Rows from block 10, named by matrix and row number. Rows with one number belong to one attention dimension. Each number is 500 + 40 x the weight over its row's rms, rounded and kept within 0 to 999. All counts start at 0. Numbers have three digits each. After the name is the row's rms in percent of the matrix's.
# v: window attention value (model.blocks.10.attn.v.weight, 128x128), inputs 0-127
# proj: window attention output (model.blocks.10.attn.proj.weight, 128x128, transposed), outputs 0-127
v.20 094:500506502507462472526496535479490434578445491507503498555389470589503487561548452468501501504407557452511500500501497522500488453501498438488400486513502500536547500498471542501531522549505560500500362405532385531489533611474498488505510544433491485510524509520588500516501506524500499495458428482485499500496516500488565500552552533499501500520500520486504499500499500500520540402452
proj.20 098:521500405474456502500508501505664451504583560478429503479525501495500495496478489532501507511545499576507498506522500494504523453492435606505515449488533497498500418503536585510464502479504502509496571437483518484519581456507522505502515505491466501456500517568457498499502431463578512489506492504473500513500484505492501496449499453501520512502439502515412484508466501382499499642491
v.21 143:522470438529493495493483500374488469508447449515476499586500525591524481543533487461501511525427534460513500500510508545463484517482564500569393489519433506487500486485465519537500480546552503478577474456537483533471555553471551490533379497400496497573498505555580491499469507516463499522493480482456482522519504503452531482519504623506497487499537517503468471518500500441562519465440
proj.21 136:499501476495432493481501469542567423493565558468439486505494454502499505489447483539503498515513491524512473548515462482516507430495410533500517505498617497509516471524608576496498530476499500513398524430492493492497542469495519528498533507485500513446501514597490500491523426473575498421508507519495566490500482525502507580504500322499516502437488510531475497502491500480467503574533
v.22 107:531515530504471510500487437505448481534444499540372502537521501500532516511510497429498570583500611499490501500498498547458484498518501531509470534513482500503501487499487467501441515446515452500510499613528476537493509549484571507572572633499500518498465355509541462507448495511438502539450500494506516520498495524450435501466498436502561498487523517487484502516499500509462499610507
proj.22 159:432497464505488500459496486497501500490566555395498489506505544543500455496384397514511494500497421499527459517515439520568518500421455573500510492501530495501567498506573516515511482539525505464504499367507465450473506449478500501503436502504494504503570526499500534448504505500522494471552500511342504500516500510532533500550475501496483606471536479527499528500492507485417559499514
v.23 081:509488494459569512503504499518493525404527518491454506458629574502498518454457517546500501472561384513499500500499510466500498528500511562510524584498496500475417490504525409506478449502501468499500616566500617492556483394559499503497452430509511513499498500498472500440498486462516501504533572529528501511509500500498452446489352499503499499469500503512499499508501499500499492503532
proj.23 088:499498556529520510499499500499324554497421498540535498521411497498502509518564511444480494487458505392471499497481500505499495510508526393497493501500500502501508563502494426489559499500493500497500406585503456504489411587487476513485496492517575500515497501399502522501505530520417492506497512494507500496499596495506498511526502514499501493500540499478599563495520480600508501449522
v.24 074:578504543498466599430502493499506535471500534500494536500577576468518480488507600500499518499502470502503502445497506506493502527522500536510504558499507530499478501468552371487499459446508495501510535503468540453522473475521522484545414493574489530490418480453383497417476501500489500529654623500544470524548500507502420506483480494491492512503500484500508513503500500561537469506478
proj.24 065:437513506566512475407476467471488488489499454630553445553431479498501501498473504414516497493475513408501484573515491504500523502497500493499449437497509496488528538490444578463498540578501524499495478501524332518496574506478499505505497516500500510524508386453506500497548511500500516503495499494509518416509502500514629569501551521500502441510517500423513501485502500502500540496507
v.25 093:528515570500470551356461500496506509462514522480492509500550518486570504490507542501498507499500455499542500501500500478493498504517493555512522606459436500512479499504622397501500473447503468500500521496499527491512439447525513480551464500493500513470404481483476498468479499482500501528585656498599480579560496568498436503490448480472487500500501500529505521502495500500526465503598
proj.25 080:486495499522522461486488500490481469485480489650536432500460499499509502498501499407500498499483504389485463505498463531500526501497500504499470453489568486462510527482460618497522509538501559498497469501536392502463559501486499501508501498547500504566502455479502520496518499553477508514496449503469524369515501474509644559501516535485465477500501500391555500470558497515491504497401
v.26 109:499516495500510448556505497501503476546497499564502475500355406540494492506516438457503488494500615500467491552503478499502495475498460449487478467522536496500515522522395562454499536501508502500498442551500475523478551567486501500485590534459497483505546513517546501611509500519499500502400419500441534437419505483506509551511627447481501419516501523453497502496511503499491519499496
proj.26 091:500469482470499502519503550504517499510525501302489538490583500506499496493453485582501506519517501658504502459503526500500492498494500528500542504510491522497488385499541499530472464500499492500505538470486548496523464436541502485504502506498484497482514503525497500501472500478546495461499496478499498602501499495486433406501438501518497652490499501594442499506446508427478500513483
v.27 051:483495488500544465534496509564501488534495451500517500498414398476504472514491437501500494487500630500485490499511496521506511471486508395486497460498610497497519500487484531436500572521493501505498482531502484500476500524488500512435643499448494446506506496465525511559517501501489494450378463502390511385423494480501530554527597511451534502481501480497503525486499507494457498495537
proj.27 048:504490515470473530583538497499525540551485515407465496495562564513496480491499504650498506499501481588508507503504569472500471488500500527500529503506393500515476466509492489546478458486500427500504566491505591496500465478541512480513502508499500495451514492501488500507450499506501504498527501498519471666492497472460430348498454496515495640510494505509475503517490536500498495509480
v.28 138:485582509472503435565489503538496499523530510529525500421457406502467501500535500513500493436553537515497496516481479500501509448562389410425501488500584498558508542536499508432500545513448504520426499516484489495516498498498476501437658501480514509500501497487492502579572512503522482464452472521550564498450500487514500559479598370492497475518471497496529507521509500524476502502525
proj.28 144:525411492505561546532499579483507551508472494440501611498561536506499500500529499494495512559500503507519535439482572513469494516500616542525524522508407505496497492502448493503495428523500476500583500509465580541525502511509499471502451492540495500501564501480496452505407500496455499535486490493474425544494508481489469334492446640540500542519499493507494486501499501473502495503472
v.29 075:484512514504484491506498503478463483519461478503515481553349509499500487550509498416500499537385514424510501498500501537500512395517499433482418469483504501524565500485472556490560492533518591500500371406504433515476526595453502491514531525513475498568506530504512500500476514540488498497496465494480478472501536499500625501553545586500496499552499498507517498477500515500558500482463
proj.29 092:502501436488445471475501503485704429519578510496462502500525460502494488485491490551509506500556550590509468498566499480504519485488424602496510463491517493500502499494515641497455540480510500507486559433493489498500614456510518512500516510499470500451500501553497500508501456451579558480516492506495512524500476510488500498453500437503500501504446502506393501510481501455492500554479
v.30 101:501459474509461485517493501395492495539429482509500498605501502496523491522504503466504508529410522475491501495508488576441512463501538498551422491495479505426504458488451570525497453599511546475633468465498487498495564542454533522529439495532491524582500531501512500485437514512479484504487395483445513500503499503485568503530498636504482553496527468471500500540503500468553519481415
proj.30 099:490504482490461492465502431503552451462566532484474489501485498501489486474430496533553495500536471530557497554516501431537499497488416508500548499489547466532503499499557532476495556449502497512367538442499497522501521464509511556493501501442484499442500494617498504498522475496573566467499544510497500498486500527500479588509512310521554459466500542541400496520488504498470525556509
v.31 095:552522542502408490502495403562402499533492507511441495553483503504499495564532494428500504551501555499502501502500501510486496467523455500502496598483489499573499502496497500500484518388509441500514497564510476514472526554475554510539531654464496508490507456502549494506481499509422489529444518501500564500492492497495434502500519400413562471494548568467474499527495504501449514587531
proj.31 103:466498444501506498493497503469564460487533514428496498504573517536502494490349423550510504512494468513485442518512477542532553506445454592501524422504533475431536476495567560536499437574549508470503495368537491492479500417495502491512507500512465543512522491516493499485501500486576532458571499499391497506536511521502524496521446500508423593477524488567490498499500541461498498501502
v.32 086:556495467547491565499541461628511498473472501494389482514480497505504470494466469511501507473501516493540495520502542498505464536446553532501502505476496495509501545511471478542498507413525488478560433480501488464368514491489491481501437502482500477491555492591545518469519390440510502548585511487413504445505505435507482509512502441429665517479504532510497503496504500509515498518500
proj.32 089:468475541499533469522537502378493524450558491492675503501516491495493499501495500515499442529499499511471504462520470494512627434512463503500502474481507541509482458431562594564494488553481506501498510463513520493501484491530531429508537501500492501502420501479494498423508516502543448448460500504560533501498471510502520490534511607512341512504501503467501491499470502489491506429493
v.33 089:610487430632502544407494500496500496500495468502502500566468533500519429547499472473499503502404507402521500465501511522497552477500507533498496497517501521500532500367513500526501500452510506500510362512503505421407503584477546472506493553501491557546500405522542500488501497505472510505499500452450444495513502476495521499492511500465607547478513497499499501490501509494501499552462
proj.33 080:500512549472503482499491490486518517476525499498501461500530405527454450439492492685499454501526497620505392491553462423550511354505469521501470493497506519509500495533539599500426500550460502500499599458453559500502538399504503497500501512448500495463493497494500507556499499479559502479502508505524501469500470505524518560501502453501465507493500501500436500506500507481494495500496
v.34 100:529495501661455585503499500492502492508500503472500500533411462498529457567498402470501498496421533410503501503501507531500500472525506498496489499504513517520545559497478498508536508468487500500525295500501456464374502571438519480498520587497499542499484451511566500497476492497493484507501500488443494485491506480499490524510534471458589508499500498500498501499487501547505471549488
proj.34 104:500495494449502445484497503495572513420539523499501482500579469509480422424472499586498410503500497602530382492575480444539557422504501584503492501469486506500500402491554620505452502570463503499483574441465570496508539445514500498503510500478498500477501493493492537507498474456590499488500515507503503503500477467527554494499506505492457504538519500499443501503500544395497498498498
v.35 132:570499506579502533451445490515483498488495504478450501567498521506509500525499476473501517495495548461609509506501536496496475494498521500511491507519460515544543564468506437496497548444478415512474439498530498514481505582501597499542549614408493499502476344517561439547483495481489498492517547497466466502497507502468425491511491472472614486440501554494466493542459503518490434547535
proj.35 113:485498498497501505500536485480568501475556537500497500509539461539504464500487441599499448518499486579476327499540402508528554361499495594503498500457539521508500437541567588565500416533519499483518501441428503443477571429481501481514499498501531506511500550513500539453498483490528487524500499515485549493506499492522530492498499461464469561486534459493512522508492500427464500493500
v.36 109:426442530394527504574564481519522506477531498547498502436549522499500536424432511530501500512590462588460486526499467511534509545474475519493514511490503427464410438507519496500444500507558491481512602542497531507539495367518430500505461364576529489503508572495454549486546501504504509513497499545549506465512492508511499500468487503513412498555501498509511500491516494501504499474500
proj.36 109:501518505513499497499501573501406538563465446505511505500439560430503540567551513396506540497500512389472638501426544510477477594499506367466514493512500500500501548500446427495534497459493496503497490555544488505495380569502500509493500507513490500502500483423502491500500587533411496499497499467500502523500536498500500492503501540517501496495474500502533500473500498591524501503500
v.37 129:530500513505530588520523400510499515454501534542257514503489496495553525501501500502500499539545522496523500542499506500500402533500500552507491500451487470510477500583477461542479498447512405485540478498480517503484499499499498480508496476516504500462496526543541500507511393404503504558504545535498531479503501503492475484498503404484557477519517551499470501500487499567476453561500
proj.37 130:417486503493500500505562551489503583497499493505666488489508526499510495529475469499500495512497461511393509456500499505570609520446499452500574500471516516527521495451538528569500485500490481502511499463503493469499414499485492473508519532546468520522499487491437525370511591499511426430489500435483589500496524490536486501562505553500442543488501517471595495494514499495495523455487
v.38 089:491510566496514563632506481495496515464504486537437497498499416420500561500506516502505490624591533493439503535499508503482521514573488515489528486503499459468486499499388453496499449497522531479563496509498503525501498502493494566492527378648499464476457524518495501504502465432492550502503525512560506473484491518511498495509543464503500459537501440601508527459486500567495471501490
proj.38 076:446503488504490487506525580470469536503498502551544468497534565502503507562502510502537488463503515495530520489475498501523495620407506457473567500471469482556520523486491523502518544462478445501498433493516491483496426491458450470467511590516489531528530492466490533480465517496510400463454466401480661549483511456516470504484516547487503474499475611372517507527503497519476522469490
v.39 104:496478494422517514572512457505490505457604552520442497468577516497506558500506550499498498611559509551502470496480481541435511510511448540500505486502508448486481397550512489508411501528503455500519607530499543505573498500497480501506500431608519512504501549549435492515537499500514532515376500519512509501528483500500496478406500505583460497519503498505498478480502498492407518571500
proj.39 119:499500532501464568498501501553444616589428461510567515500499593475509515522501464498506592497500495500452586511478534502501490584487505438465551497498505498500508648500502375495500471399499492501546482514505483509486375500472448519493498551507503501500524503463500500499483589514417495499515504465458500482496571505499470507499469487501503496458498501504559500457510489536533498473500
v.40 078:500500604380500497500503500480498501511491513499559513423548498446490510454503504573478505484624496580494500506497500432509500509501554498462536512418420498515498483479553463478500465498509500500498674500475496502500422310499485506506500492504501484497498500454428500445499501462527473492505498549525533504497498558501477483514497494501496495501498509505500562500496499501500501441502
proj.40 070:501510467646497500499505498512501483501500482561481501506431500491517567539514507360503500480459501347499587507499553591486500603455499501500514497553498473485505519507413500495593497499498499500499407495598420502499502621490500505472482476492501517497535507506500500497501500535454499559501430494498503500502563500491500505495498531500498469503500499430503500501505499559501501500503
v.41 075:539482500336494500499503500505493526506496504499500559465636503501473508421502541542500505494609496585497500493497501469500500503501498500501505581486472499541499494496508496481441435499496500500500750501500512500578497378509495501503501483508500485492499510494414498501500505500500503500505500500512513514500480549502492425497476515510498498500497504502502499500501500481461504500504
proj.41 075:500536501596495540509525496509496480520470464521500500528388547488521573575512500375504520499470500363484564512436523577479480586495498481481512472504522473499500560519485388499579495480555500500532395515579415512474504560460501503489466495493511507546549512503501487473501504508420500540501488501499503498501545532483454510502471495500504494476499500472528500495501419602510501485503
v.42 103:481449500364527493502502500498499507481536506523500500417604505496498539437482564510500502507607497617493500496499492482499500528498498557506519518497489501481476418499499498495432473518520499500505707520500522513574498372549486500503494416516513483500497515479373500502526507502506510499500499506541503502508483546505493484485495503564439494500501503500485500499501499459498504500501
proj.42 120:500516502535490550509502498522399507578442444501500539500414553482508556536512500440501553492499502381447633509418554536482447584498506405484519499519500489500501580508486353496559497444510498500514436522546442503495443583485500507493492500520501501527531504504501487470496547529438494505499499498499500496518516507480494507503467494501511498491500503495573500472500461606505510501501
v.43 109:501498501644470498484499499490509484500480503500500500545364496523509473570496406500500502472397501428497500511501499496534493485480507500500488497495502500509503544500501500592586521500504500500496301479502428501384507532424500499499499579489500536500500501503643562492465496495503488496498498493493494497500551492498504501535502470471525501504500501501498509503478500554510501487494
proj.43 127:520496498467542441500499503488631502437583563499502459497559444508485429464494523519501405503510496543511447466581487474508554446519495541508484502482494508500492422485507691506452505540486502500488584479452552493560579481565500491502528487491475499493435478497472499540537487482568497498500500500538499503501443467517541516500502512500448504537500494508451499525500551404503461514490
v.44 117:533501450599456498469468514434485493499507555429520500555498498498518419573570476491495500468427576477509504464500493531454500467540501493490486496511532519567568499507524499480507502500415476520505408463502422444497502594491545492499531651488501561508446464484502484505455527501500491499469480423468551559494505494488506503486570508502545506472493496481499501543479499492477500649502
proj.44 095:500499494446502513500486425577578510487501529482466483500542502544504434394429484546500502543515449585546386500566497432560532442504502623543460504430486498502499488499559528503460499503521509485507548444494592505502599450500500496507499496468496479462501496561499527507503436460540527505502535557476416448504477512497506497527499481486494522498563501503456500503498506382502499497498
v.45 058:479505536360494484501504501502485503528496500503541524429650519506436506481503558534500507502604491598483500483497500431499546520503496493467516530500444500499500463440531499443500477496490501502500720500501496508554489399499501513515497475511503508498498503460367500500490511502500496478501490500550507517494495556508470483499481496553451506503501508500503498509499500501491520447499
proj.45 059:500512500588496531495504498518495465514481491520399500500407500481520597544520505414508522498455506358498586592471540610482380555489496484500499495520508452498500600540477381497564502490519517500526373525548432506494504559485500506470473480486525511519497535511500497499504501502437500568501474500495509496501512534473499511484494493500534465502500500480500502500511485535510503500514
v.46 105:615523443546485559506519448501506502520429568512384496521501488497619489500512501494501500531470540476526502505503546520466461528493501515500478523472469497491518539515395500538497500402507477473614453430481495495487512500502498498496495543505500502500500537514530495485473455434502498600534505498433581495494507426497498488498520465421620490500499506497479498507499500590495467587485
proj.46 107:400433555498501474499513504488496522442604500473580488503512502500478496500430439509500468512505496553505397480533415483589648487476495500501518504466510514600500463462634533518487513504500507502450500478494503500496479482498511463508506511506505520506477488500506536436533501500546463416468499470512532497489499551505430510608499493520436543500501515452505508530480507447490513420486
v.47 111:399483583429515491461526510547491490505562513469499496453491514516423530501452474552501499487581422554490484524496474475614486502407497527499522558482499471503462473536550471476500516498526465505408549523499507523506481463491450472501406445458511497396533516457493565512521500501560518502474545500588450513506492540516459500494480495533459503623503500504489497497496489479478534447591
proj.47 091:555536434518500488570504564502505484535433475560500510495498504490537518540520543357492525483491534414485637496486549586417479550518499436499506451525495504443488500480413504514519406497496518502547476499562473490499507513506500500513530495550470500550494519496469486500500511500403490509503478500499491527518500491461567498501501626498489489507500492530541477440513496524618468519502
v.48 112:505447511491555494407447500506495475478476522495500499500615512528522524510489500550498500504500489500539500499505500499533409506431698638507500572501357500488506523499501485500500500511500394497500475443552501539490462403500460500498474501423499424500484494480500500504500500465540563497486502505504494566512499501495500444525482500500519500491500501500488500522449500462490513487499
proj.48 118:491539495501499476543500412523476477492504511641458480497445506497496470537505506422492506480500500465499501580490437458510503438560496448499425418523521442472502525497548502441515565496491542464456467584545556501521500502528472496496586500575548511526603464499495555505501457528513500499467502529507566512484503523501500575401501500500443500484509487442429498543572474501533418500487
v.49 081:504493470489503529500520514460544525504543566398503506480576511470522484500498501593500502498543345500557501493485500507520500499472585494508508447498510502498498472481536485448505460498501493504521505495492525500515408461520459498461399415491516491489490648499485500515505498465547523489504602512502504498489502501496499445501382503528500558517497506510454498507426492493516370500511
proj.49 074:498525638514496491500501423537454500504498474578501494513412518495499485496514518318483551480469519456476500503488504481501511513502517438489502545486559497489431543507500490410503521497586511503478491552497531561500504526496493501480624494501521491585512366483500500472530512500464472502454481527558499500480505497503526502498500501491495448490495500417504474494596492548517502500474
v.50 093:500457476475537497476494500455501491486497537499485500500620493538499500505500500541499499497516478500540500499500500499504403500474693644500474509500383500498499502500501501485500501520501428500493544501572500613500466444521470499499501496490500388500497491482500500517475500499594589498490512527504497549495500491475500442472442528526500501494500500500442500516434500401501503480500
proj.50 092:497552499501492497549488418588442466469446499610466495500463506518494463504506506395470513467506493430494510556498504449500505479499498410461449503525527471500479568506584477501546563487501509503481441496542588496512488500562466466458584492524584500604575452508497524477544499535472504482465501547504524497484506543503499542499506481478496501478492504489475499528645455562526445495504
v.51 076:517491461505519494526470501499655428561500504558497499458599393500494478505470535499500515499542505523476500509535510483502497517535539506499499502499496500417500515506497512505500550507389490497377597515535487505498503492524528503490601481495494436453381440466477500503468508522535562497487510504549488503479445476526500509493554500521513499452499498596474500458606500498485500535500
proj.51 073:508502577510443505508462451507285486494461528475494456504502589581496575493489494490501499493489492501450488501441500523495469492510468460499462572517453515588500497501539408500515544517463481496518497524530500484504388498531506498490452494506478500529507540490615498506517500592484477412458499498522496494507497560500479492568490499494507504498502503508499515518543505587505507439531
v.52 083:524513463429493498575498500510602490517503522532497501449615372542498465442496552498502500500600500531483500503530503460500473508502560503500502494491498500506500513516492506503499505501447448500436667519537501519517503467521500502485574504492499378453375463471461500559462501505521538499507502500510498547458487487497499508463549500508543500388500503520497493500555500500495501550509
proj.52 089:496503573548494516504491495492316497494416495487501491502502557543499570528511495493491521495478470457459517502441501501489497512503495467500501565511465522530499496513496287506556501529505507515504414505524497504505377524541507485467491468502522499579501507495556498448521516540455441439465514502518492491489496541510495446582494502497512498499501500513497544474532496553502505435515
v.53 119:508498505520527482459461500543578428500458467574497458500558472454496541500428581478498507472500524513463497506559507462503526576504501511499629517436496498401499504494470504526498570500479500501400533503563481454483505483490531510516515474518498475486444454492477501486578500488507538497501549498562499467557462500552487490523574492503521462471500506549495502414685500498483496525500
proj.53 103:464512501499397509534472477523365499540496528485498494499502521553498518541494421585512495524507501524502492477474491525486421463506469464497439539567441500586511492472533451512500535498466484494526515520550473455473440497494498478525474548495483526500503557498664499510387499579495485488499467488521511550507450543469438419480459495510491497452513504502500550585503503508432532452516
v.54 093:426470505501535504607584501466511538518463545515520540498426498354496521529494502493500500502469500499489500494470466475504563468494549415498482406451575501495521501456516499433500469500500498500466443618467512487494451496508508485430568486573500524498509509489499519495532391560518460506529491517486519427475530500495575568443499499525500519495500501497497526489518498555557400499507
proj.54 088:508491500494465438417500499568504496529520506463492472506471548444443491467426491516541470491496486530543483484526626502538535502500500564485518557488430458501479505487505542504485554465547500491430520450495546501485612544480503570525452539439491502503522464512499509434527502459555600502489516432500521662494548431503509401518501477505488505506500500523460505502502543508476569508515
v.55 113:562495515529517500504454496561500469500501496558499463502500493500500491497483505459495502500500598500463500500509517502499586499520481500483580523435529498503504524451511492530500565460481499500468499553510477337478514501495520519501615511567497484512504371512464482476521479517498502501497501455552500508540497506513442526513629471502605501480500478532533500478617501539466495617496
proj.55 105:433495506490502491491491510473486507508492507434493496497502512535490526566446491577546464531522456532500470489501486527497417501499488518504488466501350498526555502537495526506498512590474497497504507436568485499477502495454505526545372529494495529427498592477640495555390500523494500498542510515416498498487481526500481483468458510546426503497551505496467526532421511495477531422496
v.56 102:476518467501494459540508496499514497514464473619499500502409457510428487547500493371502499455506659509421500507512496494490533514499445465489493478496552499501499496511468568441496557488500502509422500584521481497493539545449556501551531546527498553500515429500536500529501501621484483506506472461521497492500500499502506592436597492511501464458500499441500505469564501500499524513497
proj.56 095:501491438480493507496495521509500489507521551362496513459549524525506532450465491655501496510535429540552501432506564516500491496496500543504504509491430514529509483499503499617498494489499501500552522426501484450499501487503500499502432493498499470469498587527503497491501500495540504504545502495469499539517502506482468395514470489499520562506500500664497517497427504440418518496584
v.57 117:533519530512502511567500500591496504501502510494505500493497503412506455492502501499484506502504503495481500500488500502502593491510438444450536501425576500517501503482543470507500501423492494503501491540436505305499479502501500500494551483559500514500479495558484503479533445503498491496495558495537542483500509512516491555521581464500610508506500484537579500456539500606492431639522
proj.57 124:421459546498512479457466503452501510540499497480499475533500524496495517525477500500545495534486472501526495473496530520500476521507501519561511501506404497500539519492445538473477506608502500494465501481501441652478528545435503539524443557459498510441501479388586499553419562503488499504537485473439461515481540485500543452480452613502433508502539499475471496542451516522499579401477
v.58 090:504498433480520500500547521500606500510440520499529514440551471379500486529491510515492535445513497520520471499494456483518534530463606465500499403467511501458515467454501501387504505497491478500483495573500504504497391454505498499500476430527505502439465576469480518524577493519571543492499600520512500474488505460489550515429479500543499490496499505508459534466565492482507362504506
proj.58 099:500507571498449480501468426596409498573516539501495491500445549498456496485439505494496523498498453498503518477495576498512514505540480466496491630499504495514434556474584473511500605431546515500448502490496530506500520499539491513494521510460495485605586377472506503446504501500489452504482481499537502627482511546502493398506482477482492537499498483551478498503538507531485540487518
v.59 111:500472505499498499320498501502554494475532498447495466497554537577509531500480499534501498502504379500571499500531503500517465534414523597554530501526442501499496498515500501505500500540511501500529501418516500585501500501495468500500399450420503497499497534501500500505504577396499533497490531503502493506510482501488502411555396532484440497520500553499447488508492499413495501441500
proj.59 115:499547524503500519614509471497485500491459488612503524500500482494511490501566502475488550471501591488430516530482396479498533496541500405493476498516608503490458489504522446470506500406506501502502499631498530488500480489508476467497629500530506493552509494499447510500489496562440464502474479542569502489509487505497489508456517456496498419416500498463587497499589492503504468529481
v.60 082:489440571495527504501531499498338519498465514488502506607398628463501536508488460501500468553413494453503500492457488535500492471504509506500428537500499500509508498498517497487500464502511501500516414485487540499496499500506503490463511541516502528544632492508520500496494456536497398504560412500405500480500511544485507492501473500500493562518501495452521520546399501516498536439483
proj.60 073:505532399470502452443536544504674500494575480513504489500513501481496461507509509508510468466501516500542501502564500494517536492469504556486531407496522461449506508510475626481501495496498496496492495474502497501497596502490505538506476512484508547459501496501416503501530482453547664587496554495492522516496508431485552582486519513531483469517490499480449437519468500458496482557488
v.61 081:469406514517554501486501500498431494486447499505495496640375568471486583541491460498498495515414500449554500500499489514500498488499537543500432500486493500494509500467512518444500500541515500499501369563522500517473500497502499491506519532534500509535657424510544500498496467562506458512500435500463501482512500510414522500496479501502432517497500493488488505499419500502503556411469
proj.61 074:506539372444487464466527502514604501504557540501479511473505497481496395511459476512518459501571511524557501498525500498536550448461500529491488455503495462481499499497502629513496532441492498478496547413509597433501603482488496511521489522458495506453511517532459502498504450497536664556508550502483541550521489466502501507462511479506491499500426500500469450522509508431498499521500
v.62 123:517510559508510474373463500571486427538450504509500449509528500538501518513495499506493512451500506500508500500530500500519424568491512570501500661508398500495487592501476465547500526486499421500487471399582484512488500493488496500521500574397499460506438431446498500506508524480502529499502497500550465549547496503504477489599511500492552443502500519524500500534519500500456583497511
proj.62 132:446498395501503499537497506479493494487506551539480509471522500527508477557508495493478511498497511493500465505507399500499500368496489475509381376531508496492569463491540562488520504546462506475514496589543509484519500498510497472493527498590499526523555510498500543551481478547534493503491507549467514527504478556452540500392500561556405556485521434472421500545485500422508444499480
v.63 081:545495500463506483499496500529500475499504549500501497482624437507499498502502521502499501498575499500470500500500500456501454520502534584500511613481470499504502590501498474544500505500471448499465544484512501513504500415503490500474529526463499376500334445472449487504496501500514587491490498505515499559497481497537482501531568500502672499500500504552482499504551500500403502530516
proj.63 079:443498529528502501505426495491324501479429489535495486505488559563500511598505506494501513487464489376484499519462501497498483500514492446504406487547491513507511501509492478451531500626459503500506414511577525512524395505498504497498492495557498529540557470492524504522501514508465414477467523522512499493489514591500500498502495552496362498483530500484475499523525499517512478493505
v.64 076:519503541554487493436504499506499499502502464495499516563444568501467473537501408500500509519399464459497500499501499427548502447433503513499548498471462519570493529494506501527578496402510499498473415500500537474318499542428499496573512532502500555498539433500555511393502532502472499494454548461499399513547526484484495497495461475470495496523505503464505499436542500503470523500488
proj.64 088:501512446500496431497498511475622372489512548500500450498500388498449517499500509504499486422499569521544468493529501492500519503511490503494515421496525500489500502500465665500500504571504499505469540463474429453506598494499510507508496499467505500474479596530497492567500481493527568469548495499497508505510451535500622599497529510501499500504498499508506500570489498506499442548496
v.65 076:454499508551506500501500500502504482518472476509501452507377488563517486508498321498501494529458498496450450506502498500561500500479487500499515443507513490513500591497440500505554521499502514500520277468501505497425543521426494502498518523499502499499500512505572582502505489500471500500483486500436497456500536463501504531572589491470507500570500495499523500500522500524503530490457
proj.65 077:500491475407500429500500525495620464505586541491499501454587502494471511476500534570499496445502564535590502483500500500500510500546500500500506498496494504496500423469461667498400501509501501501449635470499500485549500442508503542503498503506444501450500515500489497567499499491590500425500496478500500526525485503500520495485500552501499501499500500553475500553431539401496500513519
v.66 085:484474502391492503556530418530497502493501518498365481483499429492562531466490500500494497501608520594504442586499453565483404537565501503538492493512509485495514450567477501522410505525494431483538517492500482524501500498488476503472500502509516489460465503501513499559532417488545511516512494553498655484504459501501489504492505479504502507480549501506492517601450499500500506552550
proj.66 100:499467545500544535502505549503469634498500496474583534494509595498535469503499433520503502571500362500442521432499500514500500500477500500500501575503479501509511500500584387541500431469496464499533497500502586501501375500513499480493503499527423500551507442500452504442495579502478431520467503493499469499489533470521458435525475501500498502499500500496538498445573500493482503415500
v.67 080:520490440501488501501497500505487522495497517499500514501600524494497496503482649456501518501501535501532512496502542503397503526486500571499475521510462537475468472481526499500452502497505496500501628567500558503567500495519554498497432502501495477491502489479439267494498503522499500524500566488578500508496472501500496501500467589511506499479500496511419426500488501449507501518498
proj.67 087:488514560501500567498499357504346500493500474500447499514413497503505486500502440499499503550501443500450465590499443499513508441509501499500495502501526499526500505526596375500523517489499500488501503504498473513410488502457499494510539499499660519557498483500533510481504498506500503504497502523501503476492508496500466516500500360498500498449583500477541563494500461536505499497499
v.68 106:516532497593512560488507474510491552495406468498442534687504524472500496519498489381502527570434479433510500499501557488443501506481498509541498518493475551517506492459515470500494505461515490501541500535500551505455500591499638496541512584497491499492502439500561450470501497500373491538500555492493500503518499517488455486547455494457521498486513501498497499501511502508498464552505
proj.68 108:462500496499496469477496433496522386450601624493500410502500499493477500500494480566500499440500497503497397568530429500574565403503472540501500482493527499511501504519534593506500561525500500499433500464464435469476531475480502504509500489500591513492500546499505564500500441491643525454509495497479537463474501507533527525498505411479502509499500476486506559543457500502473500494499
v.69 084:444510563530513500537500499501501456521502490501500439500358466511508501511499382500500481525462492499494487550500466501580486496516497396501517484532525463509571531514436500501521555503502500500510339479499476500398501545449488503487578517499501514500501498503577622587503493499500499500495428501437495461485502497500506531501571417459500500517528489500500533505500500580503500499489
proj.69 079:500447415415499462503499585490582496498500595500537500463603500494500500484498499596500497456526547541543502445500503504500500510495500545500515500500490501495500446479475656500463466503500444501483516491500525483577501476562502512503497502505395469477500514500439498503497500483559499471501501485500498549505463501501522466500500610501500501544498502556465424551484590367496499511505
v.70 124:569500492584501483422470577554508497538499498489673508498501538533476428501500500525506476487438477465503539440500590478501560500451440501378506517493550498513469571493519500450562502462498547519501500486497505439543500500506493460500503500489479519501497505512443500486495559546495503493486507407511389500493526479498506502562501501501479494592433486524510473484601501503499498492452
proj.70 118:505516460506463480506489445450501440510498497545428494521499428500474514500500546373500523474499657476612474542500500496457496500594500503549452412499505506467500500499460555466500571536506560501431498545498420550487562500485502518526500502477551500444500515500503498559509453500492523488527498509548542507519464544444522516409513547499504481464503505503470504500372500500527500542514
v.71 115:484496625487500499557498501513500416512490466490454481480472451498492555497463431561500486537498458509512497552498501506554490471502555444537551508481500485529612551505466492491514513495467513501392500489533472564390500514482437557500622521470510506436502463493592610546499479408539491478505465523467498482496505499509489502511475437469544507494538546447524558504498500474504499462538
proj.71 112:501469388502514467509585606429614524499514502499529515500538501514517517498498507509504443462480539500488506399505519557477472556437500509498512502540490501471446448501441527533500432502509437501617500500507516468532504496534511453476426409500398506566500556499467493484456504561500484584503499511503505521507491482495555469500500577497489482571452425504502472517511495503456500499436
v.72 094:494536545497442498562501489481502454500489481509499485499418479500511501493500394532499496495499487500453498538498457500531494464543501408520532437495500483526567526502458501532521501524490508500495433404499452501393500508465469554500583536499512513536502494520649653499491456453506485473539413537432573483503507499502510500525501447455497501476529516468559577511508498570503501484503
proj.72 100:501418459500538422462514612495630489489557540495556502468591503487494524499500534519541444476499523500536515366501539505499491571425499551502528500500489499496465479505446621502500477501513486503498499482501532485561501496553502504486425450500362500461502521500462499503483501498498503507495519481498496519502496504500523483500499538504498501600391478511437465560501535482466502498494